Weights of a small masked image model.
Model: arch convnext_v2, norm layernorm, activation swiglu, patch size [8, 8], width 320.
Data: trained on gratings and oriented noise at many angles and scales, 6.7 epochs.
Rows from block 4 of a small masked image model, named by matrix and row number. Rows with one number belong to one neuron. Each number is 50 + 12 x the weight over its row's rms, rounded and kept within 0 to 99. All counts start at 0.
After each neuron's rows are labels from the 100 images, of 14976, where the neuron reaches its largest size: "strongest on" is what is common among them. Only what is clearly more common there than usual is listed. The data: gratings and oriented noise at many angles and scales. In brackets: how many of the 100, against the usual share in percent.
# gate: MLP gate (model.blocks.4.mlp.gate.weight, 848x320), inputs 214-319
# fc1: MLP up (model.blocks.4.mlp.fc1.weight, 848x320), inputs 214-319
# fc2: MLP down (model.blocks.4.mlp.fc2.weight, 320x848, transposed), outputs 214-319

gate.648:59 81 50 29 38 49 71 50 57 56 55 46 60 60 66 67 48 68 52 43 29 48 52 41 62 50 48 46 55 45 55 45 51 52 55 38 49 41 33 47 42 50 58 63 44 50 49 54 33 49 75 45 59 51 52 65 39 47 49 56 48 42 75 73 50 62 27 53 59 49 41 27 30 45 47 46 56 46 48 70 54 57 46 25 45 49 58 49 55 49 50 40 73 54 70 56 40 44 41 61 52 52 47 52 48 32
fc1.648:42 46 66 47 34 56 42 53 47 56 57 42 47 66 46 76 40 61 49 38 65 61 60 53 78 38 40 31 54 74 56 58 65 63 47 52 57 49 55 40 34 51 52 51 38 58 54 51 33 35 57 29 45 44 38 52 35 47 51 72 39 47 49 55 50 53 37 47 54 36 60 39 54 55 47 42 69 46 50 53 52 55 23 51 42 26 56 42 52 58 39 37 39 35 52 47 48 53 51 50 26 38 53 62 44 55
fc2.648:33 70 30 43 53 42 54 37 47 73 47 55 56 21 51 53 31 60 45 61 59 50 32 42 47 44 40 77 60 45 54 41 32 36 49 53 70 46 40 38 66 46 46 49 41 38 50 76 42 54 63 54 59 45 49 29 29 67 62 44 44 71 47 42 50 61 55 39 56 46 63 48 33 64 37 45 77 52 64 51 59 69 45 32 41 67 51 73 36 37 38 51 70 50 61 48 66 38 57 38 30 38 45 65 32 35
strongest on: fine (99 vs 20.1); stripes at 75 degrees (59 vs 8.4); stripes at 90 degrees (39 vs 8.4)

gate.212:35 42 57 52 37 48 40 38 61 38 38 41 32 54 63 51 51 44 57 61 48 25 41 43 47 59 52 43 39 53 61 34 65 65 63 60 71 48 32 56 44 58 37 54 54 77 49 49 22 52 58 63 71 41 47 25 69 59 73 53 72 66 65 45 60 25 48 38 33 32 61 43 42 46 54 46 34 61 63 56 60 56 40 59 52 41 45 47 41 56 24 51 73 73 28 65 28 48 35 63 60 29 41 30 30 27
fc1.212:49 52 38 56 40 47 46 49 42 60 43 44 69 44 38 41 36 43 46 34 68 53 66 58 30 37 46 52 57 54 50 40 34 46 52 57 25 47 53 59 44 54 38 41 48 45 39 48 77 48 36 51 34 46 19 45 47 46 30 70 25 40 41 45 58 59 37 71 54 69 60 56 65 55 46 64 80 62 41 41 26 39 44 55 66 49 57 61 65 70 57 61 51 50 54 19 56 59 68 54 45 56 40 64 68 58
fc2.212:50 45 52 46 57 50 66 49 57 46 46 60 47 48 25 52 44 65 42 70 63 53 40 39 73 47 40 48 28 49 34 64 70 60 45 24 76 54 43 69 40 54 63 58 54 26 64 32 48 23 69 51 54 36 54 35 36 34 14 42 49 40 53 52 27 33 68 55 54 55 40 33 44 38 44 49 45 51 44 66 49 54 29 41 55 47 39 31 50 29 54 47 59 28 54 54 40 41 51 43 47 36 60 40 48 69
strongest on: square grating (72 vs 16.6); coarse (43 vs 19.8); fine (43 vs 20.1)

gate.202:53 20 59 50 61 36 52 51 50 38 49 90 58 50 44 66 48 46 49 56 39 52 44 45 41 70 32 50 47 33 52 35 50 61 23 31 43 41 66 48 27 62 57 71 55 53 51 47 66 43 68 35 58 46 48 37 44 50 44 45 56 52 47 43 59 37 51 70 35 45 53 64 64 35 71 44 66 50 56 47 65 40 47 38 58 42 37 46 47 59 53 68 62 29 60 34 48 47 39 30 55 58 50 41 53 44
fc1.202:46 64 20 63 46 46 47 65 61 67 56 31 35 27 50 59 53 58 49 64 52 35 51 39 43 40 56 65 39 54 56 56 53 61 55 65 60 43 45 54 61 57 42 64 58 63 48 23 47 68 28 48 29 53 58 47 41 53 59 62 11 59 51 50 50 29 52 47 52 67 41 46 43 72 28 46 54 60 36 55 59 48 44 51 31 47 41 19 61 43 42 46 63 50 43 55 52 46 45 65 53 48 48 32 57 51
fc2.202:68 66 46 46 45 34 81 70 31 47 53 45 40 57 51 41 40 46 39 55 58 43 61 64 56 31 54 49 70 69 31 53 65 43 60 51 56 43 63 54 42 51 56 56 39 54 39 60 45 45 46 58 68 27 41 52 60 58 46 63 48 57 66 58 60 66 51 70 56 55 55 52 49 61 71 42 30 48 47 41 56 82 39 50 56 41 42 37 44 46 34 58 36 26 57 83 57 42 47 54 53 43 38 38 28 42
strongest on: sawtooth grating (100 vs 16.5); stripes at 150 degrees (70 vs 8.4); very coarse (45 vs 20.4)

gate.604:42 41 38 41 51 43 50 45 38 52 53 48 44 59 58 51 40 59 56 57 49 52 43 54 45 58 49 32 49 37 43 37 70 41 39 46 30 43 47 53 35 49 60 43 41 42 46 26 35 50 33 37 51 30 36 64 54 46 38 37 34 44 54 52 35 55 52 61 41 42 57 55 43 46 28 46 51 66 50 63 42 69 43 37 56 65 51 61 49 62 61 51 54 56 56 49 45 53 33 63 29 43 18 49 48 55
fc1.604:55 60 49 37 43 42 25 66 57 56 55 45 44 63 50 62 59 39 65 56 42 52 30 32 55 61 46 61 45 65 73 64 43 52 49 59 54 32 61 40 57 48 48 51 71 41 81 54 64 75 64 61 42 51 57 45 43 68 55 53 69 57 34 65 63 61 58 62 61 58 57 64 53 63 47 38 48 54 63 46 50 48 49 61 66 33 46 43 58 52 64 55 46 50 56 56 73 53 51 50 47 49 40 54 39 70
fc2.604:35 73 51 60 53 44 52 34 63 46 42 49 52 47 49 41 42 57 55 56 37 41 47 51 60 39 51 65 42 50 54 46 53 53 38 33 46 51 48 34 41 41 50 52 51 45 48 50 41 57 38 47 20 75 48 41 53 72 60 54 42 47 44 58 54 36 46 47 51 59 58 50 42 38 48 15 42 45 47 41 38 57 58 58 40 38 39 57 59 61 32 55 45 48 38 48 53 68 47 41 41 60 71 57 65 48
strongest on: coloured (91 vs 49.8); stripes at 30 degrees (50 vs 8.1); scale: medium (50 vs 20); stripes at 15 degrees (42 vs 8.1)

gate.108:49 37 39 31 60 58 34 44 48 76 31 64 58 61 51 46 58 69 62 38 46 64 40 47 45 71 56 61 31 48 76 47 48 61 42 57 36 63 62 32 38 70 46 55 56 49 39 60 69 61 40 51 49 49 52 50 43 54 41 60 41 46 46 70 49 48 66 61 54 43 41 48 40 52 47 49 78 53 43 41 43 79 52 49 53 68 22 60 43 49 50 58 70 60 47 62 42 45 52 63 46 41 23 34 17 37
fc1.108:79 61 24 33 26 50 46 52 53 43 29 42 50 30 57 28 37 44 50 42 38 53 52 61 35 52 60 47 59 35 42 27 52 52 69 42 53 46 44 41 55 46 55 34 38 77 38 49 49 49 37 51 45 48 67 55 41 49 45 61 40 51 60 69 45 63 59 44 25 50 42 44 49 60 49 52 45 38 43 54 57 55 41 61 47 61 57 62 59 53 57 51 79 55 59 58 55 55 24 42 49 25 24 62 57 44
fc2.108:52 49 41 51 50 60 52 51 52 51 68 45 70 68 39 42 64 37 42 44 40 50 57 53 46 67 35 64 57 63 63 28 42 42 39 63 42 52 29 91 33 52 38 42 53 54 65 36 45 56 46 29 33 81 50 34 59 50 30 45 46 63 55 26 45 63 69 33 57 45 26 43 67 44 55 57 80 45 45 45 49 60 42 54 34 36 38 59 60 43 64 36 34 55 56 52 54 43 53 41 60 58 51 47 65 39
strongest on: sawtooth grating (74 vs 16.5); stripes at 30 degrees (50 vs 8.1); stripes at 15 degrees (32 vs 8.1)

gate.719:56 53 60 40 65 51 56 41 50 41 50 61 62 82 42 63 53 58 56 48 50 48 38 29 58 86 57 74 27 47 55 41 25 54 55 56 67 51 41 61 43 48 49 56 44 40 76 37 66 35 49 66 43 34 63 40 42 62 41 44 63 84 46 62 32 53 45 74 54 41 52 49 41 46 36 48 48 56 29 36 43 65 45 53 37 59 57 67 42 71 58 43 51 37 60 45 63 58 28 71 51 58 59 71 58 46
fc1.719:32 46 33 47 55 57 52 48 45 56 56 63 68 47 36 59 51 53 52 49 54 30 64 61 64 65 51 43 52 53 64 47 39 34 69 65 76 42 35 34 71 59 68 60 46 50 56 45 57 38 22 44 31 54 51 33 53 66 45 71 50 35 50 42 43 39 61 80 48 59 38 43 55 52 44 38 46 75 45 43 51 50 34 51 61 49 66 54 55 58 36 67 45 34 49 40 36 57 42 73 51 55 48 53 68 67
fc2.719:66 73 35 64 36 47 51 61 46 56 63 41 63 62 54 58 45 35 39 57 66 47 30 57 59 40 58 58 43 54 25 75 62 55 61 54 54 38 59 52 57 66 64 51 28 67 34 74 40 49 27 59 60 39 54 39 49 55 51 83 57 35 51 47 54 54 34 45 65 55 32 29 46 34 59 52 72 34 64 43 54 42 33 33 47 45 46 47 33 53 58 46 78 57 47 74 45 47 50 44 61 59 45 56 33 63
strongest on: fine (52 vs 20.1); square grating (40 vs 16.6); stripes at 150 degrees (29 vs 8.4)

gate.107:78 59 50 10 25 12 52 80 49 56 63 46 49 45 68 47 51 64 45 50 65 36 51 51 63 56 39 49 34 35 47 46 60 54 44 56 31 24 35 39 48 49 56 22 38 55 53 26 51 53 43 33 50 83 41 59 56 68 54 56 54 33 34 62 51 45 36 39 67 43 47 54 59 43 45 58 43 50 46 43 54 46 43 52 45 67 48 53 56 55 49 35 69 42 45 30 54 58 58 50 57 48 38 49 45 61
fc1.107:83 37 59 55 46 56 56 53 37 47 44 53 56 60 36 58 29 49 50 44 57 67 65 53 54 46 61 39 36 55 72 60 57 60 46 36 55 53 46 43 43 54 43 52 34 55 57 40 47 45 49 27 33 38 61 50 30 55 57 75 48 40 61 50 58 47 61 53 54 60 49 45 60 35 38 47 37 61 49 55 36 55 31 51 34 43 41 53 53 48 37 54 77 45 36 39 43 49 48 26 54 46 45 82 73 44
fc2.107:40 38 35 46 46 53 58 48 57 51 16 30 39 53 60 36 44 46 50 55 37 61 57 61 45 52 40 44 72 62 70 72 44 44 63 54 52 34 34 44 72 45 44 60 68 45 52 82 57 32 44 30 33 28 64 66 41 42 61 77 58 64 56 27 92 41 59 47 46 32 63 66 48 61 71 39 34 67 74 62 45 52 25 32 68 56 51 56 33 57 34 44 57 40 56 66 60 57 37 67 60 31 62 34 52 54
strongest on: coloured (98 vs 49.8); stripes at 165 degrees (37 vs 8.3)

gate.674:61 53 66 35 50 37 35 43 41 50 71 32 57 51 38 56 59 46 55 63 46 41 47 61 69 63 48 37 69 47 56 41 41 40 70 46 30 24 44 45 29 63 26 44 58 30 39 48 58 51 29 46 38 37 53 50 51 62 37 48 55 58 54 50 59 59 48 64 63 47 59 46 34 31 43 56 40 57 40 54 42 58 40 33 73 33 43 26 50 43 65 71 61 33 57 64 33 42 44 55 53 32 55 65 36 59
fc1.674:50 42 51 48 68 49 39 54 54 46 49 76 52 29 38 64 54 52 37 24 28 38 58 36 59 48 61 55 23 43 51 55 62 72 55 63 57 55 62 41 73 69 39 61 54 56 47 65 46 53 39 54 52 49 52 37 59 74 63 40 22 42 54 43 49 57 39 55 42 46 62 57 49 59 46 28 49 49 51 54 40 50 54 58 57 58 54 35 55 53 65 61 65 69 57 57 69 46 41 41 36 69 55 49 35 52
fc2.674:23 27 53 57 49 42 52 47 51 47 44 37 46 28 37 69 20 38 61 48 48 41 61 52 53 48 59 63 56 52 44 69 55 40 71 49 40 65 49 19 46 40 40 54 49 55 53 50 53 57 53 60 65 28 45 38 50 52 48 68 66 32 25 43 61 71 30 52 57 47 54 35 43 41 46 64 46 27 44 34 53 57 45 46 47 46 54 64 60 41 41 67 40 60 77 39 50 37 73 46 41 42 64 53 65 51
strongest on: sawtooth grating (79 vs 16.5); stripes at 0 degrees (51 vs 8.5); coarse (47 vs 19.8)

gate.1:49 49 78 50 25 42 34 61 56 49 26 68 33 37 52 58 41 49 72 46 31 45 41 60 50 52 65 47 56 46 41 56 45 39 41 53 66 27 65 22 50 47 46 55 66 52 50 50 71 68 50 22 44 75 49 56 83 64 45 58 39 46 55 52 56 51 60 73 53 41 49 62 50 45 51 48 45 52 41 57 63 48 69 43 47 45 42 55 73 32 55 55 55 57 58 60 55 34 62 61 36 23 43 40 74 35
fc1.1:54 51 56 32 38 47 40 44 49 51 38 65 48 62 61 46 31 49 63 40 72 44 62 71 56 34 64 50 55 55 78 67 46 44 56 30 39 69 32 53 47 62 54 37 35 52 51 41 36 36 62 59 50 39 50 48 57 52 54 31 37 59 46 50 44 43 46 39 21 48 62 50 41 47 48 42 34 57 47 37 69 51 57 48 64 59 54 37 31 29 45 47 42 38 58 60 33 60 49 46 57 62 42 45 32 37
fc2.1:36 44 46 58 63 36 58 55 44 54 61 30 56 52 63 52 55 59 28 62 53 53 40 56 36 51 41 60 53 58 36 56 55 46 61 50 52 64 58 37 34 62 46 63 50 56 51 42 50 47 57 53 52 47 37 51 64 41 38 52 50 51 55 69 50 32 44 41 76 53 57 48 57 56 40 46 43 57 47 51 49 45 48 47 22 46 45 41 57 46 63 55 59 66 48 56 68 49 62 41 36 57 84 74 48 72
strongest on: coloured (90 vs 49.8); low contrast (66 vs 29.6); medium (43 vs 20)

gate.180:56 39 65 54 51 43 76 47 45 35 48 69 49 51 50 51 70 68 51 45 46 73 40 35 58 64 47 34 61 63 31 51 22 53 61 45 48 40 56 43 45 50 49 50 49 50 63 67 60 50 69 43 44 55 35 27 57 66 47 89 47 48 43 62 63 53 56 48 50 63 57 36 44 55 46 36 35 33 73 56 40 52 46 45 52 45 49 40 60 60 41 59 31 21 60 37 19 37 30 36 38 51 49 49 48 43
fc1.180:52 58 36 57 21 58 38 49 59 39 50 60 18 37 61 43 55 41 61 41 59 34 32 41 58 51 58 22 44 39 52 45 37 40 47 66 52 42 68 56 69 61 60 62 46 39 48 46 43 35 45 35 30 42 55 77 61 50 38 55 42 56 45 59 42 46 59 38 40 63 45 58 65 54 44 58 44 59 33 59 48 69 54 36 49 62 74 43 50 52 45 49 59 44 55 46 50 70 60 53 66 69 34 64 49 51
fc2.180:37 37 40 36 41 30 42 60 52 46 49 62 27 29 61 44 70 58 49 43 48 48 65 53 74 49 60 67 19 58 44 14 45 46 45 50 47 53 29 37 60 53 48 39 37 45 41 74 48 42 43 68 40 50 61 51 48 42 26 25 42 53 49 29 54 43 15 58 62 46 74 46 51 54 51 46 62 52 59 37 52 54 43 57 60 59 51 43 40 54 53 43 32 54 39 66 55 52 57 44 41 61 74 49 48 40
strongest on: sawtooth grating (100 vs 16.5); stripes at 120 degrees (52 vs 8); stripes at 105 degrees (33 vs 8.1)

gate.348:52 40 38 50 53 62 52 36 45 47 38 53 46 49 68 60 62 59 53 39 50 65 43 44 34 56 65 54 35 46 56 58 26 37 77 53 57 54 56 34 41 56 43 60 38 59 57 53 40 25 47 58 50 59 63 42 66 41 35 43 34 56 61 58 77 57 30 50 47 48 62 62 41 46 38 45 38 47 53 61 51 37 48 68 44 54 42 84 32 27 59 68 35 29 41 54 49 58 32 53 69 17 43 54 45 58
fc1.348:57 66 47 46 46 60 45 43 51 70 39 25 15 42 54 49 58 49 51 41 36 36 48 40 57 26 61 57 66 57 63 73 52 59 72 50 71 30 55 45 31 61 41 40 48 65 59 36 53 66 49 48 53 46 49 68 44 27 43 66 33 65 38 47 44 58 41 55 65 65 51 33 66 62 71 48 53 50 51 36 56 50 56 56 56 57 46 49 78 34 58 43 40 49 40 47 58 40 67 41 40 30 37 41 52 44
fc2.348:48 52 43 52 57 56 46 37 37 37 44 42 38 64 55 40 42 59 47 57 43 77 56 57 51 34 61 59 75 36 35 64 48 68 51 47 51 37 48 45 57 53 53 51 63 55 41 38 59 48 27 52 41 71 68 58 44 57 63 45 52 44 36 57 40 56 33 54 40 57 52 67 62 36 58 49 44 47 54 44 55 28 24 56 51 23 31 62 47 54 51 42 52 70 50 48 37 26 60 53 53 69 55 69 65 42
strongest on: square grating (81 vs 16.6); very coarse (80 vs 20.4); stripes at 135 degrees (40 vs 8.6)

gate.189:48 67 48 60 44 53 48 56 52 36 43 33 48 55 31 40 37 72 62 49 38 39 27 59 40 59 50 40 74 46 24 55 53 39 69 56 44 41 71 70 60 43 60 71 48 48 45 43 56 54 63 30 53 58 41 60 39 40 44 78 45 47 45 46 37 54 62 70 50 46 28 51 70 55 43 46 62 52 60 35 41 61 54 47 63 44 44 61 61 35 47 49 45 59 37 53 37 46 41 50 56 52 36 56 58 34
fc1.189:40 38 53 59 48 41 56 36 50 59 69 48 30 61 64 55 39 47 43 61 53 49 58 44 37 49 35 40 60 36 62 51 34 54 57 44 56 51 61 74 46 51 55 33 64 49 72 46 66 63 64 58 39 51 66 31 60 75 57 37 57 60 72 36 54 42 53 24 56 59 58 45 31 39 53 33 50 45 54 46 49 58 63 56 53 51 38 72 46 35 68 29 46 48 53 51 48 43 47 58 43 58 52 22 36 68
fc2.189:62 53 38 50 44 56 44 57 49 49 43 44 60 58 55 43 40 50 48 58 57 44 42 44 30 44 39 53 41 28 48 99 43 60 46 60 33 57 29 60 62 63 36 51 36 27 60 45 48 42 46 63 52 52 49 54 39 24 71 35 66 51 48 57 44 45 76 49 57 45 59 56 59 63 46 35 24 53 47 40 37 31 59 56 53 46 36 34 46 36 65 19 47 47 33 57 37 45 64 39 34 44 44 58 41 48
strongest on: coloured (99 vs 49.8); coarse (52 vs 19.8); sine grating (36 vs 16.6)

gate.30:52 42 62 68 43 54 46 47 57 45 69 40 62 61 39 61 32 39 46 53 59 37 47 66 49 47 49 50 53 09 38 48 40 37 64 57 48 44 47 65 56 55 48 39 47 51 55 53 53 56 56 65 53 46 58 42 34 57 57 58 58 44 44 41 43 45 60 45 38 67 50 47 47 66 70 68 42 60 49 59 47 56 81 49 55 56 59 48 43 64 49 47 64 41 57 52 46 47 76 62 13 64 45 40 44 35
fc1.30:55 54 21 31 67 48 55 40 61 45 40 65 53 52 45 60 43 73 32 76 51 38 75 23 52 47 40 39 36 46 63 54 39 66 69 36 37 40 56 29 34 19 53 55 54 67 49 18 28 32 24 35 46 68 49 29 52 51 53 36 41 53 70 62 53 52 46 52 58 46 66 57 28 38 49 59 34 70 48 35 58 61 38 41 56 59 59 73 65 55 64 42 66 54 37 46 62 47 36 48 58 42 56 30 47 49
fc2.30:44 46 78 40 39 64 64 26 39 39 50 65 37 67 32 42 50 53 47 48 46 33 51 56 46 43 51 51 42 47 55 42 30 49 61 52 29 46 40 44 38 47 64 45 48 47 80 83 55 60 43 62 60 60 65 63 51 62 57 55 42 30 38 44 63 48 64 58 40 47 48 35 59 39 79 44 52 43 38 58 44 38 55 52 49 66 42 57 38 54 52 51 57 34 44 22 39 48 50 59 37 53 56 33 32 35
strongest on: coloured (100 vs 49.8); very fine (85 vs 19.7); stripes at 135 degrees (54 vs 8.6); angle: stripes at 120 degrees (41 vs 8)

gate.196:46 49 44 45 44 43 66 72 51 44 50 42 58 59 28 38 37 50 42 44 21 47 21 51 42 40 50 53 45 43 71 52 46 49 41 79 56 37 55 49 54 55 74 71 45 66 25 71 32 48 43 61 41 53 49 50 48 41 26 53 43 66 65 52 38 57 34 51 49 28 45 40 66 60 47 23 70 51 65 46 56 69 61 55 59 43 63 77 34 31 47 63 50 50 47 69 31 64 49 60 44 48 48 32 44 49
fc1.196:75 49 39 54 49 50 28 61 81 68 47 35 51 55 45 50 51 55 54 38 38 71 59 66 47 37 60 68 58 39 51 54 31 30 58 57 50 50 42 51 53 36 50 35 47 37 47 50 57 29 57 36 52 76 49 50 44 65 60 40 39 53 46 84 53 58 44 41 61 58 53 50 58 52 42 53 61 37 28 41 53 42 51 76 21 57 52 47 72 39 46 67 34 66 51 55 31 56 57 56 46 46 53 68 65 54
fc2.196:64 46 66 54 63 54 67 49 73 54 48 60 40 37 53 46 42 57 35 42 43 27 47 43 27 51 48 63 53 77 52 56 44 48 36 61 15 48 64 25 57 66 51 56 42 59 44 72 50 52 66 67 28 46 43 48 66 46 54 44 41 62 56 47 46 62 76 42 58 65 50 51 53 38 47 43 57 36 32 43 35 52 63 58 41 47 27 44 45 58 41 48 59 72 44 49 29 41 44 62 54 56 39 68 51 63
strongest on: fine (91 vs 20.1); stripes at 150 degrees (52 vs 8.4); stripes at 165 degrees (46 vs 8.3)

gate.412:66 65 57 41 69 35 53 42 55 37 24 60 47 29 56 64 60 35 67 59 48 49 68 45 60 72 52 48 45 47 42 54 40 37 57 55 61 40 59 44 68 42 50 69 62 35 53 56 51 63 58 23 51 32 51 50 69 67 55 54 57 65 47 60 43 55 42 49 57 61 45 60 50 45 43 43 47 57 62 68 59 43 49 45 64 35 46 60 62 55 35 51 59 38 65 45 47 62 23 69 50 43 47 48 55 64
fc1.412:32 46 81 39 40 63 48 48 44 47 66 50 53 39 29 46 63 76 53 39 66 42 51 56 54 53 47 54 50 75 67 48 56 48 42 50 28 41 48 34 48 49 66 62 31 56 47 41 67 40 31 44 46 40 55 49 53 30 50 55 62 50 42 33 45 44 58 66 65 55 49 45 46 55 58 55 65 43 43 61 47 41 55 61 54 26 46 68 54 31 58 46 41 68 53 40 49 47 56 51 47 56 55 30 49 54
fc2.412:60 61 65 52 40 34 51 43 62 45 48 61 71 36 59 55 65 50 42 57 55 56 76 45 44 59 40 32 59 63 67 52 46 49 38 56 63 53 29 66 60 44 44 48 61 50 64 54 37 58 36 62 25 39 50 55 53 63 48 43 62 51 42 46 52 41 53 43 38 87 36 52 50 41 39 58 52 66 57 45 33 57 48 47 52 74 56 70 61 50 45 52 68 35 63 37 43 67 41 58 58 30 61 50 50 53
strongest on: fine (79 vs 20.1); stripes at 105 degrees (58 vs 8.1); stripes at 120 degrees (35 vs 8)

gate.158:52 53 52 43 58 46 57 51 25 49 56 56 19 54 45 52 39 59 44 37 56 65 53 52 38 58 50 56 54 52 59 59 53 41 56 49 48 48 50 22 44 58 33 48 39 45 38 28 43 50 40 59 52 57 43 44 42 31 38 50 66 58 46 30 55 61 42 48 46 43 42 42 58 64 54 53 63 48 56 69 64 41 54 70 65 40 28 47 55 67 57 55 46 43 52 46 50 58 43 52 58 47 64 59 35 53
fc1.158:36 27 62 36 64 32 68 41 18 29 43 56 66 56 36 61 53 62 37 48 81 40 42 64 66 43 46 45 47 63 66 54 61 49 48 42 27 46 32 81 73 64 51 37 60 46 75 44 58 58 51 51 65 45 34 45 75 62 50 48 61 49 52 50 45 54 31 45 55 69 35 56 33 61 45 49 20 59 51 34 48 63 45 42 43 55 53 44 58 30 71 59 68 49 50 32 46 42 48 42 54 37 57 34 50 48
fc2.158:50 56 42 55 56 37 60 58 28 48 56 63 37 24 34 44 41 47 51 30 57 46 66 43 69 41 40 48 26 42 58 51 26 66 35 50 38 56 24 53 41 76 55 58 41 49 34 56 52 69 72 69 62 47 54 51 54 51 30 67 55 59 61 31 52 39 59 46 54 61 56 30 46 42 44 44 70 51 65 42 42 44 62 63 22 47 64 59 50 58 59 47 39 33 40 48 24 45 67 62 42 34 59 56 39 54
strongest on: sawtooth grating (76 vs 16.5); stripes at 120 degrees (50 vs 8); stripes at 105 degrees (36 vs 8.1)

gate.465:53 40 13 53 55 45 41 36 73 52 43 48 50 33 52 45 57 56 33 63 61 64 56 54 45 29 62 67 47 47 45 56 37 48 56 56 48 50 34 65 62 46 35 77 81 56 54 37 57 70 74 39 83 64 39 40 48 46 45 34 48 51 55 48 48 49 67 65 46 53 56 46 51 48 47 44 48 50 45 44 40 44 51 40 46 79 45 48 31 68 55 50 63 63 55 56 65 69 37 50 63 70 57 52 40 74
fc1.465:43 40 56 53 61 63 45 71 32 53 49 43 68 42 54 50 51 35 52 66 49 64 55 48 48 83 47 56 67 50 59 50 19 62 53 33 41 57 43 30 45 45 50 28 37 41 25 51 44 24 47 34 27 46 63 43 39 27 39 65 43 54 58 48 54 48 37 33 39 48 55 51 62 51 45 65 42 57 48 54 53 53 66 57 73 33 47 40 57 44 39 48 49 34 61 33 28 51 53 46 40 41 38 51 39 39
fc2.465:30 61 45 36 40 64 56 43 52 34 43 60 28 53 40 66 43 67 46 47 53 70 29 38 87 45 68 58 48 47 56 39 66 43 58 29 61 53 36 41 45 44 60 39 51 76 49 59 56 36 67 32 47 35 45 40 62 39 40 58 60 63 37 27 62 49 62 40 55 56 48 52 53 48 32 51 55 53 49 18 49 44 47 47 40 53 39 27 41 20 50 51 44 35 49 66 58 70 52 52 74 47 47 52 63 30
strongest on: square grating (68 vs 16.6); stripes at 165 degrees (60 vs 8.3); very coarse (57 vs 20.4)

gate.567:45 52 49 35 46 56 64 36 39 22 49 50 49 52 44 63 81 67 58 40 46 37 63 47 56 60 52 33 49 67 62 45 51 59 80 40 53 65 35 68 53 31 31 62 36 64 56 38 56 58 61 58 55 58 22 33 41 51 45 45 61 50 51 36 42 62 46 47 40 47 52 53 61 51 52 30 61 39 44 62 56 66 56 65 41 52 56 47 47 39 39 62 48 59 45 57 26 49 46 40 52 60 40 32 58 46
fc1.567:43 59 60 67 58 46 43 67 42 53 45 46 66 50 49 40 54 58 54 54 58 40 61 66 60 42 40 36 37 51 58 60 68 57 52 51 42 49 55 35 34 45 32 56 57 47 75 30 49 57 56 55 49 36 64 55 43 34 51 47 62 66 35 34 43 68 66 60 21 51 54 42 71 40 51 40 53 44 65 55 50 38 74 40 67 56 35 46 39 58 50 36 30 44 54 60 60 46 52 42 45 57 51 66 57 59
fc2.567:31 63 37 47 54 40 48 29 73 52 59 48 61 55 48 41 69 26 49 64 51 46 56 49 58 39 63 29 57 65 47 69 48 45 63 43 52 50 48 68 53 51 71 54 51 54 58 46 47 52 59 81 52 54 48 25 59 39 51 64 52 44 44 41 39 58 26 60 56 46 58 58 55 43 65 78 58 46 45 46 54 43 45 47 21 35 61 33 70 56 54 46 35 53 40 51 53 34 56 52 33 58 38 62 52 38
strongest on: sawtooth grating (47 vs 16.5); stripes at 60 degrees (32 vs 8.3); stripes at 120 degrees (28 vs 8)

gate.543:48 58 54 51 51 49 35 55 64 59 42 69 48 42 51 54 35 45 39 29 36 51 44 45 58 33 55 56 56 51 44 48 35 45 62 48 58 48 60 49 38 45 36 24 50 46 33 73 41 48 62 59 35 48 52 52 64 80 66 72 50 50 41 25 56 43 35 62 37 52 41 48 42 32 34 60 56 57 64 35 39 63 48 63 41 23 26 44 64 49 49 40 45 48 36 57 55 51 43 51 76 26 57 13 69 46
fc1.543:38 40 32 57 47 46 43 56 75 56 33 62 56 41 58 51 37 45 56 41 40 68 71 32 45 56 52 52 51 49 50 46 53 49 43 47 49 42 58 52 42 45 47 42 36 32 35 51 48 40 67 58 54 54 45 55 74 73 53 64 54 37 45 47 78 50 54 41 59 62 59 60 45 35 33 50 53 50 74 55 57 69 40 65 38 40 20 37 27 50 69 45 40 64 46 58 47 34 32 53 62 38 65 54 55 59
fc2.543:40 45 38 20 51 27 51 48 53 30 20 53 37 34 44 67 43 41 52 54 53 49 48 53 53 57 48 23 44 40 66 43 47 61 54 63 56 39 42 48 53 58 60 56 43 53 72 24 62 71 37 55 57 46 52 72 50 53 65 41 51 14 55 30 42 70 55 44 35 30 32 42 49 45 59 53 51 46 68 38 36 51 73 64 67 59 56 52 36 18 42 58 44 51 55 42 63 66 50 46 44 62 63 42 57 33
strongest on: square grating (63 vs 16.6); medium (53 vs 20); stripes at 105 degrees (27 vs 8.1)

gate.701:37 32 58 48 40 37 37 54 45 39 51 55 58 44 65 54 63 25 70 57 71 49 47 53 43 46 39 52 57 28 50 32 20 39 31 53 52 47 55 44 38 49 68 61 52 57 24 41 54 37 47 43 60 26 46 79 41 56 51 48 46 62 36 64 59 42 50 25 60 65 51 66 52 71 46 54 35 43 35 50 45 44 58 47 47 45 32 56 49 62 37 54 62 70 41 60 48 61 58 31 51 61 51 56 54 34
fc1.701:44 56 42 50 54 52 44 46 50 63 64 39 48 54 57 41 32 52 52 71 46 29 42 47 51 67 23 39 45 51 59 47 57 68 57 46 38 42 45 47 36 56 51 69 73 48 62 59 61 46 55 49 57 57 37 53 63 39 55 48 13 39 47 51 42 48 60 41 49 65 43 47 64 81 65 62 62 47 52 48 44 56 50 64 50 46 55 39 50 52 45 24 40 50 42 21 56 36 59 52 55 50 35 56 40 73
fc2.701:47 47 59 71 38 63 50 43 38 40 32 61 54 67 55 67 64 54 58 47 56 48 36 40 48 22 68 29 55 44 49 99 57 64 53 48 56 41 77 42 67 35 71 68 58 51 29 48 64 61 43 62 54 23 40 64 30 44 38 53 58 35 37 51 51 49 56 62 54 50 56 44 61 55 71 41 61 38 49 35 42 34 60 36 53 39 50 42 39 42 50 42 64 52 70 58 62 15 23 48 57 60 55 62 50 55
strongest on: sawtooth grating (41 vs 16.5)